Rows from block 4 of a small image classifier, named by matrix and row number. Rows with one number belong to one neuron. Each number is 128 + 24 x the weight over its row's rms, rounded and kept within 0 to 255. All counts start at 0. Numbers have three digits each.
Before each neuron's rows are labels from the 100 images, of 14848, where the neuron reaches its highest value: "strongest on" is what is common among them. Only what is clearly more common there than usual is listed. The data: simulated stained blood smears. In brackets: how many of the 100, against the usual share in percent.
# fc1: MLP up (model.blocks.4.mlp.fc1.weight, 1280x320), inputs 214-319
# fc2: MLP down (model.blocks.4.mlp.fc2.weight, 320x1280, transposed), outputs 214-319

strongest on: discs (100 vs 14.7)
fc1.705:145110146153161150143107142104088123115141156140112084161090160131107100111138121153159175143152126112105147078164127135079104127147122088125160095099129169128126115105140130115136119127072133112169120185128100153156096161131134173108115142115141158182149112155144076112087138097144124161118111088152140089092123112147
fc2.705:140110119120120092130148131187149134142164124147154152099099077143159132154130088167125150106137183115111128157091156125131136135122091139107109126129104104139127120140140125128066134126193118124133128106113151129099190144138082102157142123174069096130094106131110134128133146143109149090126177185135124167140128115128

strongest on: discs (99 vs 14.7)
fc1.323:144173154115123109120154125163107128139094137139118152122107132082096149111144151118094107154129112133094105146141118120155131121106141112132163122117101152140131108144124118167111125106120147119127116156100088138140116146136145132120157146144131200110107140119128103150119101146153144116156105179080158133136095174139
fc2.323:108119096121120139115119136146167134089097128163138095134144117125116128129182141143109102112110129144150115087095138117121132155119084145140127133115144118129169153109141135152175112142142123113152114105113151116135156109083131090118124143104053216127097131118170163087127131119123161072114121132126111099136132120151

strongest on: crowded (65 vs 40.2); ovals (48 vs 14.3); round nucleus (41 vs 14.9)
fc1.84:131128153097153046096136146152103159133109156129117156135148137155135135198155113133167136149139122143144089137112102141149132159079097121114146084116135153154117152079113131112099113131130097103129140155107134164114128129141144105159152135137079107124145114130103166132109127134156118147108153143168121117104138130099
fc2.84:129149091134128204134122117142136110121176111139151179162111114136161156065149131156134116107101115144137104153118131095127132073111161129133137164115149145082144123111115126112139142156112135146147116120150117148101120116097113117120071152097123137100091119125138101124145129128130131116129120145129125165182120130130

strongest on: spiky cells (100 vs 14.4); crowded (89 vs 40.2)
fc1.292:154104152134125131127110149127125092159060139157181159126110142122114133093090113138173170128165132181129132087138121138120118125126120161129156118109106109093124150161080108171161118105126146135124145130133112104138126156134114105117162161162146129139138145136116174115128122107115116112101115155158153200122118125116
fc2.292:119117134127137129139142125122120113098159174126113105153211140141164110136134163106081111114108109101124121158105127102147143131161137131110121125115142180081109136147160113111158103104164099113085127151141133125123131097141147127132149107070135187106098037194114179135141138122143107138158137094132116065117111146165

strongest on: ovals (100 vs 14.3); crowded (78 vs 40.2)
fc1.457:167139144161105134113148136106134120157150105127114114153111095129125149113126101154085146133124146107111127159115087085118140109106119126132095093108124123129134099138110126116131150162135122152086170154142131126159162135142146143162058129105109122147156108136131134122135131113122154111106148132150065105115149156117
fc2.457:122114074095162117144099114094117122119125126124126115115111130118118108141116141167132130114135138129132103151163127114149127136123149102142143134118132130105082127136142184129126118083085145108093145105089154211081095176124133108135143144151152157147096137108171068173150116144156125153130104111131130173142167123133

strongest on: crowded (77 vs 40.2); small spheres (59 vs 13.9); no large cell (39 vs 14.4); small cells: discs (37 vs 14.7)
fc1.175:127127138114108135156119180136117114132139114152128082116136107134119163135104136117127087184124175117143135192134116169109136136115116130104103099105131130105116125113165136117137088112110082125132144159137075102100119158111127171121136158120171126102131150162133036131125125134149129159110137141142141136137111127115
fc2.175:167131145119115125135104134127145156106114116140131179122092148129092088137141111126174166097089143140120139152138151115132106073145118147111143155122171122147182122130109124114164135100126137098141078150183160123158127081145163105124115112144144107167149116133125146166099117111119076104154129110131091103124131139103

strongest on: two lobes with orange grains (85 vs 14.1); discs (72 vs 14.7)
fc1.632:140129149174084107139153122124078105131141126143103122097117140172161101154153153120206127085108128126133183164136114152148119123102143145141143086134122143141156131113171100117157148125121122092157139129144125118092154137144111101139120111140127156159143114104126106155163169136134179133141175140107113128124108128183
fc2.632:115122174115119143143079127160139140099113166139102106104178097126124125103121159150080160113126162092142140076118139137139092180157134117137124139122170154141168128118115079128066112145122135139129164099109165151149120065139119123129121135151106148135045121146119162086134132168114139116119132110121118118142141128101

strongest on: discs (59 vs 14.7)
fc1.159:167132141160140093136158100115091116133098096150140121141137137145131107114152136133127102115111123117141096121118138104115161098135135109160083126118122136072110120150105127106119095105101156141134147152111132144118115136138124133106138085090156146165151112125101164122139182144113146140087121107140113104088124151081
fc2.159:142154135124127160125116132081138107121130120141138129128116097105106055136121152153152129184161126139134124149161112090143113085116108118140170149108098119116151137119056103125171139174117110134144065093130133156129120163136102125133108122125140123129164106126122097120127108160159126123121128141121121146146149131099

strongest on: ovals (51 vs 14.3)
fc1.674:120141147138080121080140145163112181137143082120101085096170135149093123100135141123128090101176168149149112099117105133128071131122148135107154099136115147122180136140142111139138131087081156108132119107125152185114075112130109126143179113127128097128130152173138130162119175105143128096135109167147084132103125131108
fc2.674:112134179138135075144154134117153124109089144124170165109111101127125172145158128164137150149126140123103122124141126131115108119100077111124106135143120128142142145131119162126129144120160116136121105132106132050110154146127174136128086142136102128123127061076135138063120113127126108139136146116125132127119128125100

strongest on: kidney-shaped nucleus (45 vs 14.4); band-shaped nucleus (36 vs 14.3); target cells (33 vs 14.6)
fc1.472:101119141190109080152088112145115110117093145165152124110119122106179132114097146117147126104093104153098147164115099151127072142140127155130114112098128144150131131104135165146104149125150121101177131131151172115058151133148115133130132158145138099146143121109091142124153167114134138125109094130132119100116125106115
fc2.472:140148157104136156136109126140152132136089138136177116138099169141196149135148080193056171137146075169128146101099113154141168078125140116151087143126138122065138135124091116122121139126133126133100107113083109148166124116118136089112119136148121128116111062124137107151140125153128123109136133083132121125133120132190

strongest on: round nucleus (93 vs 14.9)
fc1.97:169076147128123078143147133124147191119122114152109131154095128133138137124113137119105099106080129176127115136094101135172154122151101141077131113152095009094133165098109155157086143142142118138122151131118133142143101129099156153072121143107098115142123170137155139183152126144118114119124133123146129119141147148183
fc2.97:145121157157115145138114135119179113112142150125165146124107122132126148101161092141139118110157153152131121174107106000125097117126129128116130115144131104122134122146125106137153121095159137115146164139127142157153164115103123143106133126107187123119126122124118166136140128113116113163142149143129142099133130133108

strongest on: two lobes with orange grains (100 vs 14.1)
fc1.749:143129146112132151113150140132129129114141127168102096112105174119127146129134113136133117118113095158161143118088146097132114118115140144148072104121116181122132099142139132114103154148090151164199158089158165156121109105174178155073111139117131048127143121132119142137133094101096143131163110198083140104133102136090
fc2.749:102107145119114136145101134133088128144133111129127140126151137141140125119141157182127077127122147116117162155132121213139128165133132127141112126124137172228132139140076149133107122111183098102143123150149137112147163109152130138106144106165117150134135131144144150149149121151113142184132119138136136153128146116105

strongest on: ovals (100 vs 14.3); crowded (80 vs 40.2)
fc1.284:113111135105107134122125126150159126151131119151122114123116101129149124132161133135110160089100131103117103088131144136172112130121083125115156099137135134134136126130119155108096098148133157122133139145141097132128095115111148073133029108086089123099145109136116103103127155134129162117131124143173164116106192155117
fc2.284:143124134108144169120126132148110135091110110097111105096109165130111073115136103106103046141147119137098118126128137137123110151128176124135150141141151107122128132102142085120173102146165144114143095130101116161131141078110143124124186114174131133168133113128125072159125130117122041175101133120116120150135132138157

strongest on: target cells (92 vs 14.6)
fc1.24:110138136099138093091088125122190127165121101147102148100108098112139132129128121093133096119115165088115139128130118101171166081120131131137156098161109115116129136160132136123123122109128102128159163160121147164107103099114147100095139153132121087107128131132126135084154111144161128118098104138101124188138083136133
fc2.24:088116125134107124117158122150091135131090135167130129155117112141079133097138099132141207127127144147124133136092149191135143143123095149122131129107092155157107135156151118129127134179095133132105074154095124108135137154108112172111131127089179078112140159126092110160113145112134138092150093146123126080143138120110

strongest on: kidney-shaped nucleus (65 vs 14.4)
fc1.200:149114143126133125151110142169136084141114130113115176127100179113124154101117175127102134096134144106152174120109141181121129138119112121134152097130162073132130186156134122183112122125161173064149132141109138107118143130118116143113135186120124108088096116134132130116125132117132134146094107114140118124159118126174
fc2.200:136124108142132160121093130105167083160090135112147106142119132126057155136109085117170111140132139144126120166121122059139103097128105113111124115137130129085133141140118155138065154162125127129148149112112134118078159107129112154161151139153193153112107136155112123043140113131126133088119133147127111142170122134132

strongest on: ovals (70 vs 14.3)
fc1.506:183143125134124143147131158129083133137139100142165155128147116096127134097120150174124129103101137168107103127106122101088178084106138150162119173141165108113116121131143126123172135111112119171141102115124133154127146154135175128106148082131129111146109141144124146093159151113126164102143127149129106136167069137111
fc2.506:113120173121145093124118134127158119131109118098130109126128156128110028172109102153188120124148073113101118144155107158168073174130103119126127143125141102096120123133109140128094142117152152157138150124158116156104132105129097158107107135147148130122158135064108156114107122130135159146120147081118129177127132111096

strongest on: crowded (73 vs 40.2); small spheres (62 vs 13.9); no large cell (41 vs 14.4)
fc1.443:145126126149107099139122155147133115085127160169088137051114123116120100141141116105170081142093110115174126221116134148134155161131142108134142132114116068174114082124119123128138111128129165149242119166139108083136125141110101087127076136148136137166147120160128164178123106121133133117127114143151133115187106137108
fc2.443:101118140123096132122124121145171156162135071089125123128114190116131162112080075090096126132123113151111122102132140075146098142142146146135137131115165148106131134117093138134098123108134121128087071156134130167130123155112118143144176127117158151145128083164116087129128109094118114156127096147119144081124118140133

strongest on: kidney-shaped nucleus (100 vs 14.4); discs (36 vs 14.7)
fc1.34:130131147144106097126157127134139111152109106135132156131142151150118142132036113122151111132143125162128125166142103212133106114135165129155126116129125164124099136096103115143151142111114139102085134160124120148101127121117135141101121157131115086106141099143154111080117087098111094135138125111165133101144135127112
fc2.34:129097123127139137109000126160175136121122126145169112129106084110115104115129142103088142130142033093145143139121111198120150150146118112141125127112109107122110130138102137134104120092124126163190158133120151164185136087151140136118129120107140120156197094118116111137135136098130132104161154128129118170140125123134

strongest on: round nucleus (99 vs 14.9); crowded (67 vs 40.2)
fc1.687:135125144137158130115159136121116110134137118091163131144092160121126129099130149112148148135124123118128139119167081111132157092115096130131095129109135196114107155135131130144080129139144179085127125126139172103116132130120118174137147120138124063097102118129137169110127095159165149129113155104144143162143133104120
fc2.687:139138148151094103134142122136136103137101119150128124094155132144153134145172189123103089146121110115107107211119146031134106116118175127117121136142112117145145148125137095152134136122108126125072161125144130167123168088127179075120140149131125144145143095138137121080126147135110148152104113125139113132137099138120

strongest on: two lobes with orange grains (89 vs 14.1); teardrops (42 vs 14.2)
fc1.148:156075180085133121166087098156131140191137128158075141127130150136088166099097139076123135119157148179162129144154149158126156127167110118119175145096125142104121103122177135139064114142097135077160076136122139143108141158143146111140130125130169149110107118126115093122123123121104165150135140105144146092139121141118
fc2.148:124164107121114139127136122127144088106151132125199134123152136139084081114113117151147117123131130080139134101114160121116107095102161123122148124133103135209144109113123112124146114114166117132098112127101135107119146116114075142120152113127093145172169192116141151128088141124108102077136145151124122112111145139135

strongest on: kidney-shaped nucleus (97 vs 14.4)
fc1.262:139152135145139118114100138164137143148136141137072090096116122147113134125107131117117106137115116155139151152153129141125132143142174154099160097082134091131133115157119150087140153129146148115064130126104153087172101172135136151078142134141158110133126114132053120144134121128121125107175106113150171188134154108152
fc2.262:121119142098168167126090121149117153080149121133123116158144130119147161118094088157139098127157071155129138052127151205107112102105108095126151108140136160147128118113137132146124118097127124123211162137118146115126172131120158137113131119140115090122191176120119135082108155096147075106104141098124119078139122137131

strongest on: band-shaped nucleus (100 vs 14.3)
fc1.210:151136145127124141151132093102103104142173138100087129099106173138142132118168149148095086119119088124137148111150152081122122105149183107131155106156127153130086113128143127100178073102149150114103153145118134087125102086154122148106136143168121110134132122110138182161126093136138128106175104174129132127134127119044
fc2.210:094120172127128100132140128126147132128157133140137144125162129132146142140155111196117100133134141162130145015135130161130132132131090131123115102121120174164153118143077149131140088118150118163120094129126122144150138174108118118137123127140109059132120120146110164103125136096133112153115179120131157151124135157064

strongest on: teardrops (71 vs 14.2); no large cell (47 vs 14.4); round nucleus (40 vs 14.9)
fc1.554:175115145134087104132143157112111128180088139092125174157138157141133151130142133169108153105131128099157177129115150054134133134119133129132110156139128146096126154147155124165090134164106126135170107164126121093112136135152160124172137128141131159124120113103099109129107154116135106114145119123107115161117142127112
fc2.554:129176099124138113114126142168196136103124146131083129133099118153088119141158114143081118145097103142112114118131134129127107066120129163131146097149109141075142142129099117132154146105102142137081110105147135176128133166096141179122090157102156116093157105110150118136121123145128143146144112138113096161135126171143

strongest on: small spheres (60 vs 13.9)
fc1.252:134127111101113143202083119106114090119117105113104143170121130140104157114102124086128157109119125121155124138128140118097124094108119177162111095122132149132135143131127102135122107086141174095113076085112144100131156120145102182164152118071144163123145124094097136101135121184106149134140139119118158142100165112134
fc2.252:083150132119133095119175119120123139156130136165172058110119113120115111101157147138178105150117128118124173153102134162142108161134119129131127149144136140210089117135136139135113129101147151137151160121125133145137131119138146110152130163152154083136151092152105086118121123125113160099158101131129124126149119105199

strongest on: target cells (97 vs 14.6); crowded (72 vs 40.2)
fc1.724:122135108137145125113112111144159119156106146161122161069152168152141108103135095149170173124094130151164137168183159119137085130143120138144127131101131153134081107131109115137123110129132112162124144081105100123129125146139119154106132160129143118135096140130103098133133101113140109121121127122117112122146107085101
fc2.724:119110125129153130117106135120067123104080137132141128155067108118111118148149154111119069153128123138137113078100118127125139087144124087138114113129136130096104137138137139130125148115156110119077088169180115160149128119153146117096070124148087088105106121178143066119119140095137123170156132124138125132091137140169

strongest on: band-shaped nucleus (52 vs 14.3); ovals (49 vs 14.3)
fc1.141:167137097123110112141124100136153116126143140140117155104115119141122122135094142168179126155088115136127083129101153100096200074140090107171078150099146138113140124123097165162115090119060141146117132122072138150109131130143162140126140079144178106123132142138117108103133144106104140112103135142157088118129109123078
fc2.141:098095118123152137128109131119135124112066133158151111139095100140114112138161144136125071122118154109143110086156154088141111161103115116120137131112121056133117150096107145118120125099165178159113125106140138138103181118163104157123139164107119175143120146146118163170143131102154116113128156113118129171101154133104

strongest on: teardrops (100 vs 14.2); crowded (94 vs 40.2)
fc1.716:108143128106107111121107149137143125119139140150094128136142132150117043136106151128111088113143132144145155108134120098107088106136144127134134113121112109100202123139130147127090120126176111073133140123109083098165118148144157104128146124119113108117140134013119167127122135111104144148174097123157114149097089133120
fc2.716:128125126112162093118127125129136128141114116196139228122255071137139136150139128119135157128101137105158128114097114147114125151118128142110126141116124147142116136142107110124111089154091120126134104110171143147101147115115147126090125120167115131122138134151143233098126124111134105203085098140118118092138118142158

strongest on: two lobes with orange grains (82 vs 14.1)
fc1.109:139153151130157141129146167140140147103127145148100127107160121155136142188160115093163138115134140160096117148100135155133166140120145076118129093103118045113130111146127149118142104146131126121154131146059137146121157190097131114121102144107073153112131099132142186118113164097091108098158121137113131183140130127164
fc2.109:136153113128140115143148124131112088152113130123087102107145124136107076151130164166081159111105152140148167071124138169115090112139108149131135156133164175139140086132141092134069111133143113116090125105121132112095139129124109144104179155141117137142080141162124091130139112128160143078156139165124107083122118119127

strongest on: kidney-shaped nucleus (32 vs 14.4)
fc1.604:155141099102134163106109127119129119100137152121103160113149123147095155095147145105109143165165135144076094134146133125180126097150087167095140108113100155127125138157115102137066111154117165106113091124134070120111129139142160103137128166132103136126147137152112138097128149117141103119140186101102164120119115133202
fc2.604:115174153114110116133150139093158145158108104132126098123117132110121135135131135188152104124064192117127122186133102108111152131110103123134145111143121115125093105118143128138193181113141118132121160110060128153098148103125114143141166126079125166076136082104176135195126120111105177141111115071138108114152125149057

strongest on: discs (93 vs 14.7); crowded (73 vs 40.2)
fc1.740:136121146130091171141160125100166115158125141181184122106149141124152129181119179122052117124089158134108138133133148097141161123131106161129125149118138112085125129102131153130094156111170075131123168139134108110130133128065152144107140120172125100140126121092084168151136097103083148131137135089118104164086127108079
fc2.740:170146127126158109140104133164171128101107117108048120171140114119136108121109120129169125111144142112144115130134124147135084086161105121126103121122112165135115124125143117129167123136132138130141028095112163152105085141170089150128130129147106139131123178103172152192157132145129118172095113140121130118138131125140

strongest on: spiky cells (93 vs 14.4); no large cell (39 vs 14.4)
fc1.503:133094125122145107090108117135117158113153147108121107136143125154102121112138098107135163137116165131113128102150124191116095147140126135122117132154162116130146133120122153083092118103123130120176134163069106106077090125136171081149118093132137124122128139137128099131164135147183088130139113137116164106155144098138
fc2.503:111140130133125133117175137097122137132093092090154136121087125118127109142178150113140110126101097176137135124140149073141087106129131137131116125117112136121126115119127054138140170133120137104115115125169145119155124146122133106132121132134118131170116164125123122110105133142098154136079141073127100153107122146125

strongest on: two lobes with orange grains (100 vs 14.1)
fc1.684:162140127149149118133122155155131124119119120161080147138114149158140097124136141100139146105119139093164179185173152146134156157133132121175120132099102136162075082161131101094076148143109168105125142114084109105087120171113115140108122154165152111098077107124137091090126104128130147116132121077129112079158155156126
fc2.684:120108130148111134128143132137063148146180106102154111145152154119147167138152135134130120132110180106135115171145114079125116116115148116131120118127121172138148111127121158137081125108120153103133118177123105099141108101119116098084087127133135133121112148106099143143120133110118175183112141183119136167110135140096

strongest on: band-shaped nucleus (74 vs 14.3); target cells (39 vs 14.6); discs (33 vs 14.7)
fc1.393:133139142154176150134121090110139090136118113155171111108127136128117128103137166090139141121097137130145126056115155135124107138138127133179112111116150098101157170089138139137151133123157130100130135096113148142057109076155122157142170134095135146099150150078085158143145156128140127149106128129134103153104110126138
fc2.393:113125168119097137129114129117145140101072117108122130125192121155101089133110129167093106127163195157110143137125112157125085078128144123118140154128130158098169111106091079138111136144123123141112115146151136162175156127144148096129103140116134094164179128091170152095147114138131126090159111122120123100133147129137

strongest on: discs (75 vs 14.7); crowded (66 vs 40.2)
fc1.500:112123126145155137138140112120105120146124133154154118150120186148102136157135136128146088134153150171123168165127081085116147111123134136123152120106148112141097091146141168143161094120159158132094128190098143098114105152122144166122136105135147047150140170162097094087077141091146110162109169106123143152117128118102
fc2.500:139126100132115117138069124137099151090125106134091175128134149138122118130164149143100181137133162126152128115117150155123114098106080117103130137117118134134077120127113125124062144123169109132181116110145116119146138071105127177133118142106134150117105185090118117164132124186092101089137106130122127157118107109160

strongest on: round nucleus (100 vs 14.9); crescents (34 vs 13.9)
fc1.490:136141124148098132129138127156157191134147167126151105144136122120158152148165127174115150121109195123104134116120094088139168088116119163113150116133135255110116102117114134110077122129133101140168130140128103124125150145130151146115095157141122132151110130123141130089109115137101147145148150135105115129105109125080
fc2.490:156114103117138113128142118121151098098086128128154141108136124130134112091129125138144107121138140146129130159162133074129092093126133086154126129161114124137126153119117123137159107116132194141129111130160122180138146069148120114118141145125130117119125093162111112060136136143148116152117110108129157104123123083137

strongest on: band-shaped nucleus (100 vs 14.3)
fc1.534:132117139131139121134121138128171126122126115135147122130114139143118124134142139099119097123138000123144168000148129088106124110150150113118138127136150093107125128138125128124146121133104112099129126139119104108117126118127134154104126107134115140125125136146144095139101095127124141137123118119103136137117121123153
fc2.534:146131126117136143130162124158097135120132136135133165123134136120127135106125113139115140128144255165121153113121124144108128113140139116126127111119128146133114120138116130112155125131115148127137151098133138161143167099133127107145132104103144136126129113169139140114137125131128113138124128132123125101130148130049

strongest on: small spheres (68 vs 13.9)
fc1.214:113084134169136140170163133131179086157125060125122141130137116115139128143116113111185113102161188101131119133110118124162123102137182138136175090148123158123125126122163103122116124121110151114156115114142117101106118133140160072136134111112145134191162155119129100139132157119114124149164147119109147097098116132156
fc2.214:131117126120134096125143123127131162132043169137115121123087132114142147108116153132139090141112187142151146134106124167102152102134107149130126124131123104150159136101100061125146114135169110127142124138076113135131104114074099128120161130129150142104102091174125148154111126185111123127134109124127188124129121106129

strongest on: spiky cells (77 vs 14.4); crowded (66 vs 40.2)
fc1.499:143146121130135099109136150138107115203156133109104136110131161133111140103117113078179113117120142102126122126121107113147128173099128115114111118097113115138126146107175111124140100135155159148157148090130090144146167144117097128128196143116110111136115106136131162109067170143124122127170132121147142135110147135120
fc2.499:104139115135092111123103137115140102133133123122133118127129158136125081142159117156071146110118150155111081131160123118137108019108143099111133111140134129148136109154091137141113180178097061135159131101106110099127102105097155080130074112156121124154099164110145116141143112065088144149147114102133116096148147152102

strongest on: discs (80 vs 14.7)
fc1.385:131075146067141088114135117118101131135124186183146088114134178162102140131134162155142123157142131129153148133092168124103126102105115093118137085113138098124135130132151102153167134106126166081115125116109095115085156126108117137135116124141153139156142144159129104096112093095135156086141104110096130127130089108125
fc2.385:127180158129129152129110129136189139126106115156123174126109061106122114135108082124131173132125087124123130156137140163136102149124105114157124124110104152113146119110110119142117108145141128134128140132097125136185119107120162124147116155117109119089131134046133122180120125122120112129146118156137116113117132128125

strongest on: crowded (79 vs 40.2); teardrops (68 vs 14.2)
fc1.621:115125124141167168103096126129126108152132110104115138155119130120105138163114127131081108147143086137153089106111139128119118067094132153140122116092113146093155130115072149170101132111084105117163160154124172169162120164135125158121138139131199091113119103104184137137162080096100119123146142116136106101136155124126
fc2.621:161130149133120088126137131140137145100163110130149136093114147123121141107135142105152167129131082114133119141089117104111100156116083149108089155125133108149104151117128189129109103130119099147058071132141126116119132164128107099149210094123142141146099132141115140138125129186114157172158128126123146136127127116108

strongest on: teardrops (53 vs 14.2); target cells (34 vs 14.6)
fc1.428:143135106146121044093139127091113083121124121109098156153133150104128129129105105144116139089147132144156109115135140089144179118148115142107071184105082155126108116121094089087118143127145131111123127140110129122127148105137128119134135134145144083068130110146116128139143148125153155089144143172142087173172112080111
fc2.428:113148115134107147121160130141147169148126119127095155127101121121138160118164128057100136135102104104126129161131146150132097105089145096124124134124087098093078133118184143135139134146127149151120146051119142150130108130113156148116139155091108081136125130096155113126164127110127179135105162174123143104082124144138

strongest on: small spheres (67 vs 13.9)
fc1.726:145156160112170131154138101159173144122143115125156128111109154118148115166120151106178130080103143117173096145141172141169115099158143155153160127134065117106141119108153116151131154152072182147111154133155096110139120145158135124106128146137079109155136095164153128126108151117095097165114161128099170086093108161133
fc2.726:113126127140119159152143132102073117102094115164098100114155154117168154116078142142107101145174120121121119094122127142140147118120097115123108137131118155179156124121117037131110141147176105145120113147128118197140111101121119148109147122123169106141129170162119149168151137132111126109111140141121092099118148134148

strongest on: band-shaped nucleus (76 vs 14.3)
fc1.101:139117154165138125141136110116173105109173114096132114127141121098112150171125094138121138124132133128128120099116140132164112149128149105104140096141115092076151150119119106115150097129109158122146122099084149084090125129121102136112139121099133142125119122160116081074147146131150120106150141078102144095113113129127
fc2.101:133165129127115159156066131143118105149079137131108135141120174121130096140133143109129105136097211081131120107146115133115196091153160135137142146144168132108157137149143126133161130132123126115084139131151111129115101138103150130110120123156159101181138102074129182145116114126127166179091148141136151122117130112137

strongest on: teardrops (100 vs 14.2); crowded (97 vs 40.2)
fc1.372:100126148127102106115136122130120122150143128119119149132111138125151037160146136095142019150138120090154129078133155132096127080122133118141135110102114151146155129134127149132120128126135129107133123123133128120133123141128109140120128146128165146141161153009132191150143126106140115146145135139130124125135122118130
fc2.372:134157168130134102122133120146166115123119134156153176127255100127138130149114170137078194124132119125102110135116129157113142158146130135137156139110129099036113124125131130138134122128116135129110138150176101142114137135139156095144113137127137126136113148152148200115150117110123135097131108105129111079129110140142

strongest on: kidney-shaped nucleus (89 vs 14.4); ovals (42 vs 14.3)
fc1.513:112120146152048162123114087141134166085107131127085132119058100136111117110082148170111142153126109106106110180149124192102153144128115161166155128092157193122142109123116130118153140117138077141143170102105122147124104098135111159140147153125139097118113135133103133126132125122129158119131105135153128135095130143113
fc2.513:095154122103106128142177144120086151107078145148138109135138173120096143151101127140133106116136151142144146070098138161143120084136107154099100110147122125104117123143086126122141100156098138137137111135137113117140105124136174152119131109182085090130170132108136121128103120123127097204131126119138172104126127126149

strongest on: round nucleus (69 vs 14.9)
fc1.313:125125128141113082121079139130129124169143118081139145138121155154167135114133179103107155100121131117121122153150131156130126097101112144156151121067146097122147123086135110180131139122119156112145105149118090149120121149095153146105079144087078104171096162147147121146129113158093128115156089114125112108134109120154
fc2.313:111115153111135134147139126109143102151085112142140153146086128137126162100107156108184084143106126134103143145095138035128121161114131118137130129139093104105147111124125119114147125123114128094101194131088146164138134123128141132141140148151091148144131135120113133053126120149138096122086134147115138134106129148119

strongest on: teardrops (96 vs 14.2); crowded (90 vs 40.2)
fc1.678:085156110152135106125126127118132140103163124141103159113079121153136084089068153148140120141129107130127130126111159112144152103148129147106111130132104160164119155126116127168160127143124148116171127082140111115174151137152146187121081155151120139103137164102136053159152123086130106121156118094172164111117108100127
fc2.678:137147156143135134114162119149124139127079100116142117138144164134130170161109116105186141128137106081134131166132140143085153147126097131120156127118135080132144116113143097100147084089138123117136138150101124188123094132123133121130139128130165132135104172180163239077112137095143143059097112167131133108108126123113

strongest on: teardrops (100 vs 14.2)
fc1.670:063158088125113160118142159162132127165169152136122126125168118086128152075153126113174149105131100136148090120142098081128163126084130110127162103178081111103087088182137180135107079132094131133116103124119104154131130092095163146139114120130162108114130124132142114119150132145114130143144164127126152157136143146162
fc2.670:167129125147143083140147130108103114143097118136107095120017143119085105148152105149119159128124131104103117150139121141139107114139129130116128127131135145171133145147158058131188119121138154151147125122155147102130118133085113115127123143146162116105095101161085120167107126141139132138165097102134103093161131130134

strongest on: discs (100 vs 14.7)
fc1.605:116086151145113111153119115140200180098111154154088174124144102103127134141127152128107119176123126146148169112125153107132130064118109146147122091131113115098154103174157116157168158121144097114119106160090134152114115141127095140112138147130097229135147145171110108137120116100116158101136150182103119096133142123097
fc2.605:134124126117135143142134125135133100153116117129136094130135124146138126134139146138134112121112131111108143126090111099120148152114135150130121116137129117134153117136094117146139127126117125137137128147140131208131113122125168045153160149109133255104097107122117153150135108165122102158142122135130143129129126122114

strongest on: small spheres (89 vs 13.9); dark grains (45 vs 14)
fc1.293:188159085110119121159111124097128108175119132115123108148142112096111164142151095126114105143123129126099105131163128137174141143129094113109123144113157090173127130110150107134185126117103147170125133129094148119148166122079131129118184133167087119107157113103113103123115118151145129141131115125159121129081122124139
fc2.293:111166172156126099126110124159052156137114085179115130142125123139139079121107104146135178150129100136130131097130121139124118136138114091093121102121124142162117132137113125123065161143148120136099188132171118105102083115130165150137095108111143143130152171136115128132133137109143145161150148081115129121142129134121

strongest on: band-shaped nucleus (36 vs 14.3)
fc1.337:180093124149097119150133126143147157159133084137138124150095180157153136111148137128087103124142104129157105138142151153108140133145127138151085126171128121146103060162076087112142118117105114116102119151145150136123119135090104174111126097113118106109112150119103161102140086071128132123144117155114128158056113129166
fc2.337:077146129143166109138141125120122097156116142139114109100155063155086140148115137120130162141106186133136109137115111081133099108169097100134132115135104084164087152144155133131203149118143130143111132091158131203115125150142158137133155143163126147152127155128134114151159122202151196117075131167129104168131146125088

strongest on: spiky cells (96 vs 14.4); band-shaped nucleus (71 vs 14.3)
fc1.268:162119081171148126160132139148113126125160125140107126160165165149094149115163109146068109132138110120093085122117129139133095157109131144124126114118144088147116158120168133105160093121119126162124128116129165154107172140110121123110121109140127105099164150144134172114129137167160132113170131120115133117121107123161
fc2.268:105128171104106126137189129146104127088175101083131153097151098121105110139117139120193153127165111127132112098114084102115125135132135134145103166157113145093110105117149116135147103124132131113154105114112116120162083159098148148133122138105133127137137222130141116106131142123130163070111118094116125138128156138096

strongest on: spiky cells (62 vs 14.4); lobed nucleus (47 vs 14)
fc1.572:094132163143126090155126155177143123113151128176101119105180123111098116138122084162132130134155116128160106092153133065136146148151141092133110107127150150133096147115153103116099137160142165109116118112154120128129134088120116163098119141091133128102120168167107153140141129097134127132108128167115118109109119110153
fc2.572:127110118101139127144126130124093079149168124115098104124094146139096113143082107100106111153105107104110149076109137142150124091134089140133175093116138132125145143094183156126203124107146118121161156186109161076134162104127181134141168131141145105115176177137166103138089114162155088142168111124132119117127122157108